Weights of a small masked image model.
Data: trained on rendered dice on a table, 145000 training examples.
Rows from block 11 of the encoder of a small masked image model, named by matrix and row number. Rows with one number within an expert belong to one neuron, the router's apart. Each number is 500 + 50 x the weight over its row's rms, rounded and kept within 0 to 999. All counts start at 0. Numbers have three digits each.
After each expert's rows are labels from the 100 images, of 14848, where the router gives the expert most weight on average: "responds to" is what is common among them. Only what is clearly more common there than usual is listed. The data: rendered dice on a table.
# router: router (encoder.blocks.11.mlp.router.weight, 32x192, trained with AdamW), inputs 0-95
# up: expert up (encoder.blocks.11.mlp.up, 32x48x192), inputs 0-95
# down: expert down (encoder.blocks.11.mlp.down, 32x192x48, transposed), outputs 0-95

# expert 26
router.26:530493468473458551449555473478406540467424526452484527454487458383491540512503475516388515550549491433567552601517526558537471426541475384468575518496431446576477538432542550577572417592493427526454542510485482532498508495547480509524543423559407486528475536468573544458504506567443460508
up.0:529428538479576513467448506436426448472510516547477431547425607497505488509574484556514494537446539543472576532556536446504435529476453608490479510379505421510485584536490571528504430499538526511537560503516447536501438600425477451589437508442490487493474584454458622512453508505466587428
down.0:449502523511403439445447563506573537477500476476532445432560464588486459523538459559405488436470515578500446452511491583419645495475556401470539528518492477496512470475543395456432523578539589473489548529576478516486499561457515480421468523533420471570554470561465469508474531496508490517
up.1:426504534511481574547501429568504486472463537477517545519508500473463470435423474318580562588505519506475510585499557443466493453454491443443624502481426485551499453391468531461536479572529538575488510533502431479523552515503499452423489460572576458481484436596493511568495467514445529471
down.1:549457417356422551522603529416401478536529607469519535440532487469460570524504385533577448506457481460467428488482491504423487473526519453565557516581440412460613584519472546433491496548553417495466583475483426519516462381542496513474369518449408477499511459480500567462453538488545547490
up.2:468485445508547452493512445383546524509550517509527406567469524538459497529568386504457500513491466531501408529445548435510389609458465522568537487525528536500468562518409498580397487567533488490532454598572490483477562503499565501482582484485553472490566483444643497506425484520565495470
down.2:498522544599526519529566417438544478454412539512539440440494437469462537415612426525567510464516459494511527485463487506451468507441407535391541511517492451556542485437488521528555537516513516451454479616474583475545591438489505451531476579496424518525534476536514506507458555507497428616
responds to: dice: one

# expert 20
router.20:549457525474479483547504503364539485494464415521590476528497517532533431558489527552521443590480499512422446484423470536456469434481444458551502406505510356503508575553509585486513464542557463462510535525505516549445483475473528494512486547449513505504429493457559498516459593462517525534
up.0:437445455585499516522526441527551549515498539417477493545507413590491561482505487505472506538499422571512576555525462642428330575447519561433509540449453488491491484560473501377482576585506580555437538436488556457587431558487516485478527544512444518510401546533499436605496584579473497492
down.0:418520518381524417488519553581527496582446518500433553412560491423498564520485489417573530496518447539636441542529454495518571541509412581518454581602519451439495434545498532503550532464510510455478480553456513571436533387525477485500464417567522532564486432458388493447463520496464452568
up.1:537509464534380563542489511503577425495473463542489572521476452516519504478542455486538476461555645440513536545381503522463403481629577504532428524411532492506417494551517523526572531499429402437520400546488414488414495539512481457529493545439428568410465453548493510560522558505482484563
down.1:487547506496474514447446463503592488446579533574468538491454501468540601494366579493418540482513512479565445377483460567590582517479516512473503437547564470468524571463486465462550571514488511502509461505611513553469439536525490497536472498560448421439494479491565521564553482471499569474
up.2:545459444546532446583486522391477509510513460519541442533456510617476488504534549585451474495511544503358422493481501456514507406538507343596578431493473504508464510402486551589502469482483495514486546498539544560567487552544516469525522511499426490539529439426521472477535516418561461550
down.2:547415488540501404465558463525484530520532537461628459442535497525428587545523575559472571534453427425525450524519555455562465502433488550501501510508504518547529563457471545421473511478478563537505454552497515486519443525456560444519406469499477543569589524574545473474513464418492530562
responds to: green die

# expert 13
router.13:539553516482554518507429479574472501479560448497494412527444636404503475415482454508464478459453486480574555509571494476376593484497439414567480568538558485431535458547568508474525497466495551538471476441453534439496458481643564522511475574532393494499502495480470526390511511525461515512
up.0:451534567434610430493459459543433500459492593549466455590548369440458496531540497537531467475503484560545505563505435495421559485481417513485485535464483587519501477508536530450514553453512671599556464473406518470518521444521405571539521466441512545535558481536416492512472464459501485471
down.0:452431490430533552447459545496541511443542544446509536441403537435578535551506387522452485486421471502445451554457496577417608498444436544505423413501579526507621412593519543522514466552472514552556474479449492524380514503510469548522577459472505482482523483416472573513567503585495431504
up.1:521492533476489434534508425444559635486549484501432522410559487500570485476439534509384534577550562501458514530514495411586470517520577579490492472595553524455398556481465522477490495448552504557418493426474465536383557527483499571442480480508544478462505514540536550539484432516411499525
down.1:520401556664520488475453464498516422522471451495498446523521440476406504535551504455610479602502491516517440511540582463575410439441559494558447495490478507511504510515524522476378526473445435531491516469474520509499511463527461428498468444515555567472544560489554583427468449524570566356
up.2:484471631508490500550458494559648504517563546505510536442467497420511502466462522479503553488545495515439484470574545502511444455568477392489503495540509587471485431580493499444469429560498549449496431540530524478602568593546533466528566518501591570475512572439500443519463417509565565582
down.2:502623521409530573463545561495575489546575494488530564528557518501500429410452488493460455484467447506466629440529475400470516502547519573412449466526500468435497366597507430525431438507519490531576474527533491435510500560466572488380477538491474554511468549542543499491562517524574554545
responds to: teal die; blue die

# expert 28
router.28:463451487594478541586494542526572579603537521499487599479490608435467548510450466424519463438554507493460463471472490513475450571508466424542544468554468458401558601547497534525469455493471509551525573479524474464414513505497404521452572466555472502518548470525520605508594443516469486511
up.0:473606542530505551485448510496475413393506523411522420546541507539522542474520551529552447479542447557593510450558511561450407457488474608501562464503522529492458499466524496528539520536502565546511485469520443457465507562520473493599410422574473471465455586434498563386471527464573583396
down.0:430445478559522473528557544499428540543462626528442485444372497448513562505444418474507553524499494506528423509498489510512476439447496433525394541459493455489523535445505505468564520585519484557508510434577505504484475487420468476513520458461464504582478461519396441540535583480515574487
up.1:486535479564487515595500570397504554555505521497522577538517423540575552500519598529440508536508560541560532514423532487472496522524566550490449572592478493526438534436518563505629591452468567480539477447446445513453516488561615478491413445443516468452477458538498543450448564578500642495
down.1:432427476579531438452527466467457552517475566599480461531510448525577486540511452395437488452441491518569444523557547538436524471470384549560535454459598458462456555507612547466554518461494530532549529554561523563484434548565479540551492510405475424495546488566444594503514519489516449438
up.2:527524549463500549460480540454471444453426467519485571561543511403530541522547513461472507454468533418501431568575426489436496584428419394513501533562537501577575542557527452475525523412479493509492480597500530501565468512525503349587454447477539445523460539570453514527503520353456537507
down.2:458564483457523476561546443534465455408588447538500483525580437395516390491591487552412525560513529449455542525421453510488480469505458395531431487433459435530529550521542509518536401587476487455524528604469468495423542530479504468441486520515477546464503458483564515482548457572539537543
responds to: teal die

# expert 25
router.25:514563444512412503431462467469536575454576390509553566501439522527443503617557568516394509484479480545538518489400443486459440519563433531545515429522577482527516584477541511487505465410450530506567425571564427527500483472446537581579477583590464522512508499506499472538428466509446489489
up.0:495473411450502438491577532601453423441445461556489520499501481551422517551541539498501530462480517477508517534478489444552462602549496448564521479572522545572474437504492548471514491522500520437521404634550485448555561417570519585496498609480507540488504537411526492418560498505475475523
down.0:511511532453497408522520551478423475509537477530500520484550479518585548485472565516472487607497493488442519545463470514442471515578494470520495387527523611479389584484632555572509448502517536484494446537397488429478477532443476579444487600485541566617509543490559455513486499483485586503
up.1:588434504541454446466471486491436497398569516497571469621552543450479504504433527497496468568472507496454453483431586474487528591571505516500572495466499497465601540461513591431523513421548437538433459500453520496485493464503533551491470546474555612506506511461502511577451438565504514454
down.1:479490533483563515422455452534485467520485525470456524578494454488547534557527569520543491503505535500559376488524402485540534513535549580635563567528512458476515485437488435432503458470539495519556545449552542527443504523460403545528356501463381440443438471568484470454467460449534528530
up.2:499529495460419430564514563469426447436519497542528475522494519535466375565561511524470521593492586492455473542524496432572486518420536551527573533599501511470531407454459473484465603471467512473552506464545504538596474502463513501610511559464491518480426555529457525453587474502499552491
down.2:488489444447503527479462471483480453614506502436468516472489516458430549544549576582494484515469488516431440517473597403443447518447449492468563424450545519493539632471477507502497422511476509530520549487523472459478488520469515464548441456498504440561508458550550465477480482528537456486
responds to: dice: one

# expert 31
router.31:501468465476494522537538549556452486381488507489501381517571487419530572435467566446388525527480547481421475504500558510592553478473582487568476473407483560491504584484513416421477529435445432559555498489457483537554505425539408607530534597583468461458466530460485500476469415421468435487
up.0:455555521602490576593387457480524476498515512483472539381461485462590450541528546428483504488529493490484509511475504480526489505547449594463551561530576408479492458503491521420492516499450477455497521573479425504458386528375531498464532495546481420485565477503456525453472459598444470533
down.0:487561519540596490426570508506509461445443449469478474553556516524559402463445519464501543526439505506497486498488531527476519427607387462630511558475481510510568509485500454524590501524542540529382502472571570446465494596530480592518555563537529553466601486415427483617472445465485438541
up.1:529495534540471489544449552520513505595426423472543462405377480494508534557473547523475539460574541443437477496434538526536495489558567381594475483552544450523557480443398499497544585529450546403521492493571410514536438538557470423431542441467516473540480465451515409543536518426563518592
down.1:489521445436544458546482420468504546524558555509473480567513492587436533559439472542585483461422459502512472490489452522468540474503508509662499529498456435513563610535531573530451534492479611497493553594511553446544570482471509472445474484506459545565468610482510466446491487494459525464
up.2:445534492480518444535563520513441512419512462591494606602430464479491465579464527572524520544365500543454561504514444509570389437551514460491530532373547531533472533466566474539498512554502527535557426505424453497621520529542513519586548599442517487538532517414440554556465515510555503539
down.2:586588424519419482454516474440558510492518546463485585483591478435508518523516510464581478403564554507485554497502491542503485549619496508377506481423520467496529385518523594529488434596518517482453445502428554495451466484456499551470471492467484591591571550534523439539452525516539444543
responds to: purple die

# expert 9
router.9:549423432432506411481491496514525460509541578496497562542406446441522468456560542495552410516604504468499484504461533489542463543564621495480527486572503575424451566473507508477499539501477527501539438559586505484417544467517569495470454487540460407489441490523528572544436535513439571457
up.0:508518459463534445521588477478496465639540485543456486464508475538482493462464537434510421545536455530450447546396510524560518546577543497543408504555493494508448472527447532520562548404555543473494454525600452466536510459522417590388445458472426513531507395444510526529535473537557504487
down.0:505456593627523494510513529536436540571559566534531482528407533522452544519481538491565543529403456581503522504452456460550445476528477592550588506506560618408429573532447558478547505404441515485549499481426533473389505446556485533509446554456528507534568567497519494511461559414572543495
up.1:454514561570460403430464551549469496503495523549503475500505510604570431469520349514387467496503429462493473410488476494525434476533508411571478498531535561486409529513504561497515564607450539492447448470558548457582478451501445553523456538505533521444451537490524456509486543504470574446
down.1:507524481469425546487510510455585576493596464495464484445486501498415527485468621421489527517512424514412497461539528457410460508432489547579526473547531609466457512544573529602522454505507445530482506434494556537412459468557489584520558459482519492509555499555564546478501509547488472425
up.2:523402527493568566532480584506554572510576552472479413589431471478527462541505502464573489529432514423448501478550363496582479492565521453574532500560502444529458497347505482516484483453564423554517610477506507508573430517550524475495535433448530441454493499497447539465554506413567488511
down.2:400399453466587447560461587506572468544405475475567532422470528466464486480417478491526508446547543587465585432509527477461367551500525561458488519468468494496441461522496468465586528510449550567520473558440553479440540529525453573477567481481458513503442549498510477547516514522507436500
responds to: green die

# expert 2
router.2:503517472488551451453529539623534482542540561398480458574420472536520508464436546426489466572405445463530439479494507454484495556512481489426528471518494493542385488474561498489592499532542521458511519506484598588442512489576560463549500549539507510551487484479459586521527550530461579380
up.0:459499506430447430572486496561524508507510445501544476477525499471530576428549542477487454592539555451564571604502499460541446406483506475466501586500556496472562470513455462539480422371572505611449519486493494463438468549453517529507439460445602442442550538494470518512558446451486525496
down.0:501517566588489489525540423495546436441462388505556629506486419516468511539498559533443450449529466538563475477527476487573519548599524489470411484535407525553482517512519537421597530496398494538451457478500441529449483557500583497473484509509446592450499492470532538579550551542518473496
up.1:574485535515526493524498468530473507531514517460544462509520439530544487536441572498523598488548520481464509521498480571528503479486469415521411477523457574488479466522569408497494534528613437464545536489592458558631476484479513497421590408596449518505433575379466511574523490649499498498
down.1:414459566568492475448456433514489478504582445500489442485530438524462502553431452511432512569484565504461477543563478428495550468484506531482375420530499513511552458495406445481499536412467497596500535466384485502451365591525469574529549440521573469626525384464578543482409463513507484486
up.2:454412426430545594536502508463505571534468485500496564535515517536501457589452615510514437540500493494530540502495486439635444575484531578446539526585502535531443535499523523566535480457558473446515438435444398485498459446555458529572443516520572557395489484441509440494412437527470512448
down.2:541438561484552448376533511489483473489521350474573481470513565414460516548559472475492546466482583524482455476449499561455401480500526516522460517446477413479536490594531504492560368575572497503435552430431519598510531602506456490403583481525529447492549479499462496565464465521491549511
responds to: dice: one

# expert 8
router.8:482540465539429422478482521528504563498522457504561422476467490580469517494468502520559515437428520550524591499490485404432466559557481420462561544510525534466520486488561479520603632608444484539379518533522584539406533457436514510446486579454462523479545536482436526447483466582482479398
up.0:555508484521446471591514530535553482519559457485534441540494459516451477467542422406432493396474505548409457464440533556412531534474557486512467534575537432540499497444465530479525554545537480456557535496457497481588474529465534522612581543482493487634441501532414544540537461550480422586
down.0:473346462508494442504535511526477487491449417508540517555583511518505458533535379547555488529457551473516469482485560539496463554550537494486525448588518407545524571465450511501492408472516459543356392453546542467434537530473402576506548514435542419490565475485514485476588463476447440517
up.1:641446437452488471618511588473416474584559497567516529426550539482516516528427518508475463432445570460529430544656464530489526550489503589515583544494468548490470486545530476521455425476551488503403430572538531572532434474568480472574398533507490489514498459535421518473476547493515560510
down.1:486567516554495511487537460511463531547419533507494426489545415523546527477530447465443423459560471505503448507453525503592642543531447503486468545503465490462444537576539460502416496467457459545452551601526493597611560456492476447505524417504512523602435495633498500494560487524480494529
up.2:535401480534496481483549547541493504521441480443539502443486550523566483459493600515577488444460465459608415541438594554474479510466498490446441569482527380534465494525453528542506463461438571472487489535441515486430486533489469419470516502496462433464562457622447584433480470379524461493
down.2:513526479476414439521464539473516510509456511387580482525467424478402429492456533447434555406456498475530533508547543590498465511555488528553454491550556474504451488515516477450444455512529507501422438473567492376489535563522489524455632526480462521557548478488553503516585483482571550523
responds to: yellow die

# expert 17
router.17:541428465528403546428486520490428446506473601560470433439381462532511456508494478594488516472561563563486466454543430447566553435473519603514519539509470554393456494502471465464524578476513568478536556521474485472505499563522497456472543584556453521565484477503443465463559473595496504540
up.0:599378465495529580418537480481478444542470553525527485518447499531492509501503553546449453536514481538590424585507499424453462405517511435635492572492480552488501503554526513434488508585461601555552584592446544456578533525467602422557578470425559486413466474535501493445491500518506460530
down.0:586530562563542529503468485583461486487456491455433379434460586484547521519531645509564529500497417585474559507516549542475489466452465566504441509500505477477501480510488540505444527406524537544437544477610477563475474384581523504497447465581495523502543488435472541558411585444429499559
up.1:567455480532509449457560441515487466513577441455517462557526482539536447392471439548511475490520651525546502565538617426542566524436470605524438453393484511518584558489446497449571455641498530451479519530466471526559559450532544468387414503534405466471461469539577506587471561530504512524
down.1:437560576524472443484403529550623572495437501514533468574465499512515544498530449481523520523404477466503484504558496511504569541494408465638494497494551460539499486470613473397530459426534569490491533427563601469453476558433544517513408530488449497449615455547489556497532639497451496564
up.2:492450550463580468488482560542479539508564488511480480539476519484484567532536449543566495486539472452471576512517516501504472511471492510499437396558477604542491495545552548637494534384508470545467492478465534508368585577485542524490470498546476487361501588409480448496448418431539517513
down.2:394484510552425544507532509441576527547549625508543498480501466493493504447442488471526514519516459471522576458565592378479496480388516536473472459533525456487534606538480481548512419502497448514544500517471504392486565624415566478536529418512513514502572468510625496484477550495568555392
responds to: green die

# expert 23
router.23:574504473535429501517540488482452464573556432436453530560455504421510532454528527511406521478580442565542552561482470483550499466545426544586520490455583535470558504548493428534555581472416482485507540443551489526511488527610619530512541496605409523502526508487482477371541453495503405513
up.0:493535461551448502576493428451426463469389466536564445461516507422499469564482490643475489573323486457446448476479604490566438468582515486501448490554510531457568527487507484491482504418507335502445518496516465569411532536462511532521555442502522441551545498561482477535441484555511475453
down.0:505535502490539518396514408487517405483515420432570513533553464521553496497484583531509543529522505558546464606444472510525589472506477471492439518544532490504503441570577565458519612479492531521455503504473498529408512470460495514502435552529577516414461502473532459555450447518415571515
up.1:526432589593425585514522429498480510389506469483535416521489502459467521535465477527458520429499565483369509555520586531476489408508506449509405391524537404530572433507414533509489519523494440451536473479471491521470519453502515427440412552573561488475434451513521532572479540528420546516
down.1:469447500513573507561494469436382544481566500510479532511416387553498518467467482490548541485526467548537460502559523469387384511506523531544441538505389507592504631489463413524489458457427548560460612489511544451554468575498449500513479505574590436593506477495474517510564506528552493421
up.2:500480425438556502502495566468454486501562426436488480482553485498536456387394496422511473523536623519509509477523451476477580586479568541480431542547564475563522451467532457448484475527570402478496482447489431468511546496505555532500557573546540538521421602526477521481480549563422522505
down.2:479414538501554544529550500565442500506585463526492566458458578339498506546490471464470457387490513548452541490518512489418504537592461526404492491503514474456521623477439438469555549512447539525475490482453458435471445496470494449497522489547473454534492550510464471565525471545499552609
responds to: dice: one

# expert 15
router.15:626570521529463523538463460470537514577479461493536472549523600498510565399480548517572479439533499454529435396435479521576514582510495451519500441558496647510479471430478529452525444519486420466481444491488512445453483431523545572479539430501494468549475553569425535510425468537491474517
up.0:455445502445494525568462475504511498374451420462483518467471438583509442504452459562487489492502514539571471414555487374459523490472489419568508536553483509493529456438494519486541448598529483428515434499489586503424519565538440531491458536546509609483489523565547492471520505536507524446
down.0:524561511556503494540632498484396468474560533531550507536516513558470446531480446547494518433430450576523533480477493489456482493474489576563573535527446513422509565491399489570509437502565492468467571518479473484511548492570493472567490488534512514656530466437531547451465560427473559556
up.1:569476528526540486411495535462477495521495475466445415543371478578480469454578532517517486504507552503550543529538459504499455396470501492464510450518494547553448502501498487632498449529454462478499446469513472492535501433456455488514445520472584448545444548509474421540501509462504507468
down.1:406472505516379469447465546484599478488491460504477489504556515552407447581432548430551547477490478474593562417449561480485472467581486517516545607499464512499561512389496447429489422472562442447564552446500612493595456518475502353514439476568516506583503473644520614509502496469572542508
up.2:495492523565468537510480499574477534494495478459470396492456487415520473485597514457570507506455521504467561511580499492502539557479498526529471576434514515503500438534524481533580480538545538486516504437473530507556520437473483516344426488496440479454516561482497442545475458489424547384
down.2:580503594431535503421517488458505451513564477493522487513475520427530489455419523519392458447507505448502383477549560509412509473496477407609506455505528500458525479497503439486493501603626433515541520553623421565533447527539524543469518446562460505464441465538531566468590451531560493416
responds to: dice: one

# expert 24
router.24:463449521538514516485492514606572447486486558543555485474587582542422528413517499558437466417478491507585458562570532527461502478533508490518456413486516503499464488502536517433490487548382496598482566441470550470536486465580516399552536413499528525423514532519497527502484568451490396454
up.0:484365537444414468508497472484552475504590511477536526497546496547434473498460478452539613444474474423520524497595430524448480606464474563381447458530516470479557414495427532536592493522510504433590460447408419529587576535477471556488524538506501507425510492497545534597503472474448494421
down.0:501489474529591512496411486508479507516463500441517555565397533418500439520508426429515471453511466547481530542452534498445526459575493499528352520464479496483563428566447384494501477511465465456493496479501485486538471474515487481412654546488588578526394559469398540477579518556464575470
up.1:533418425442474480556483465503550437499447567547482398535527559500577445503495539494503495632426484552555469543485490431390515506470576525465457535495526481459544539489564543480512522434583471423508443375486492529475505565471500505519483491480418584447378491516510429438442527510447483505
down.1:416457509438535494471462477530626443575554525517447511498515442512523620545421410431527517517548499437472494476517477561463522492434553597582530428574559526505503585474500499452510574511479469506406576455568534507431408457513461480483529532463507500561511489530518489531469448509580576491
up.2:541457506477442462499519505589516500506563590501511456468557638532468511546521484499504499445553501415499485552575434506415408637471532474414482443506490496522482486572500578523520486408471471457484454480514447445449631422507476551441460483482527446425465558579532487622483496589482442485
down.2:489507611394520543508449551509580530530418484494531531483415564452591454459488505496442521472477538538490561544446522470470607552437531483521413433376520517474476467463593417518532513577593460485530510476508455557460449423545449552506508560495511518404492433530444497532504474494394449465
responds to: blue die

# expert 5
router.5:499519543509494535448626508563460395492551474441566492532477403499532462517462488587435493535407550439399478495544439460542477476636552524518552474506543507495463530521480500486517481474485467441565501529578466513556538410616440482408427583508549464558508525507570465505550514457515428550
up.0:474523469482464506501554511578582522499510544553515400494436571490479510513505537546550478474452463595548439561533507478554407578499430536552529579608486415516508523584535574493562428509483618531505473426441586404450634504494488594532458590537466585483460527513474458493427517422462488488
down.0:505431447447560486483509470463467480567549481535540542528531547583439475542503468556555421596429524519500530446498460539406508536524477416616468466535477514468580523473466557431421561475482538478580514477507482504512472520506515506543412538499462496501469517392456518495603460452529498436
up.1:522517523593502463553530490478510510480439466512555506543578505477469575435502558493502446505373422443490435584532526530485559532502557520457447527375520472542601519520467483458470458532578573502549457495541422471506518508546455544509467519572493408522591479527529541565548457492488546571
down.1:483479476417471483498546522536505445416602366511618425559545466506458455446578455526471574508466542515522509499475424575496435622489534556469425435499510496518432530522541631448447514542547455538457380531525568465401560577584526469485495552513561471477598516540523407532531488490551522472
up.2:471508533579461563558495457555534564512461428528499520558594486474467512475562476512513500512475510473506527548532555433567549482480527480341411479444493505440598451461535516540519525465409474477517439475517480392537495510420513476449473530557549555608472525495470542476513481511555471474
down.2:452414444472500436415534545533423507519517595493437472484532511524515474511481504496477540501488536621517560544528514449471464504425406532515565456545551477617425542519505471530579580537538569498535497546414537482471505571531512546621491584474476501475552598470513408481418465406442550423
responds to: dice: one

# expert 11
router.11:491455547454452459530408477424571500525452467495451549469534567577526428511536555482550501509464518458556475575457543532507508512497488523502426495506514452547458450498473546514488437481629516470442469492419456480490548427547446473435462506526581503487510536484472574568463491539454561434
up.0:546498622650545584592531393524495416429467386509455438568507537511534451454480514478483510483519486554551488477517452487558595514499503600501468560475552561485592473565532498540607487485466496418542559492394467462519459450526467480478478473484465447552468534482461564488515522590558429416
down.0:552480442489458604529490401501444545512433653462417483497566464561533495522465591547477537444539511482510485516522540454470482542402470585489622474506488526478446534517423519533472478411448553434539422576403454509497523528484486546564462479512451455459483546537532421481524489519571504553
up.1:539610545467459463324495544524509505486494528512487468457515469416509508431552538415520612460503416447519472514558559475463488604556459501600505485498466550453368492440473553490576523447480449514542526495519503419569521506471453527570525443493509492590554480461387419461455442441487567524
down.1:509458439540471494466497447492550590567499451402523487471573514518552468510435471567439481552504556583517463572496495489550448466473567563534504500438461425421487562414610537540523527609579488478544574521524467554485548501495521523473458479416548463449495465556528533487482432390613545462
up.2:619566504521493595428480482515529519447526449561458454445546448516557450600515539441511433463517563441442532462473550494434562457513458622462560582520437490519510522459476554515556487491453513432548389640488489474569521567588556416397449451452508486481572506460524527399481532456525535464
down.2:479484499497501500610436489503433489462490404513415472491478390556550520513451527499460517478544477473460561468497508475458434495497523577479558518451548535495493528521548508559606500551458452451606507521526488536513503571348484493491421528466539543509386544469480411577531466566505467532
responds to: dice: one

# expert 7
router.7:502431517558540473544544493444469439458443478428419508532537523496491470494522426437557575520493479515493487610524542553577480413506480627540475540530530420680566540515542481504487499476564464500473554634405360550433481474441483428558508434479531520532503544442544556472415436414405462469
up.0:572387496554434542528442426461490391464483455556530412588497529531547432482518410614554531422515533557445481473482549464596473435410544531574508538475462389528517497528470502505476478566459431337535495517511441479507518586535463456558526545564458456494482416410533499457551579585503536521
down.0:491501498512450486469521521415568437534456579508519486548557438523465489558517395448499460509601525476564483560498515446511533416463510499529547458511483579498501445529604462533513549411468464492478472578458476603456518480479460561541572450514556516406465503559514516507472531477505525460
up.1:551537421488521553471593449542415534437466427540481546583503435508513490558540604597392440504515488491548515464520478491458497502424484479431533445469507450477476440505501514537512559444494474518436451451511570560571482560503459455497487488408395476502522468422496481543494545535508437418
down.1:542447435598456470536458575401327547516518539508503541472634515508466493570438509444526434464478524564486390512475478496509556610583470489639481480532498487499582466468520369490467479507543478502550415441429490552476426497441441521499491473510540522476488463587485541473454432429477478404
up.2:482521513495525535476519477555440528496534519519502507485482593477455518538507504437435461555515556469469491539494476500419508495463459520523419517455556546590464513535525513528541574617513514453433487398443404507560478575500514540528559566527487585597451512391444506544430475613408505471
down.2:449513551514385579521479537465547527444522568496411383470415492574477559504501556565486527490526466457526545459521512535465564432496536547470457480462504417504525493438439470602495490455527479507571442478583498470570563522562439514586412529522445496411385471510569528529589531513503546480
responds to: yellow die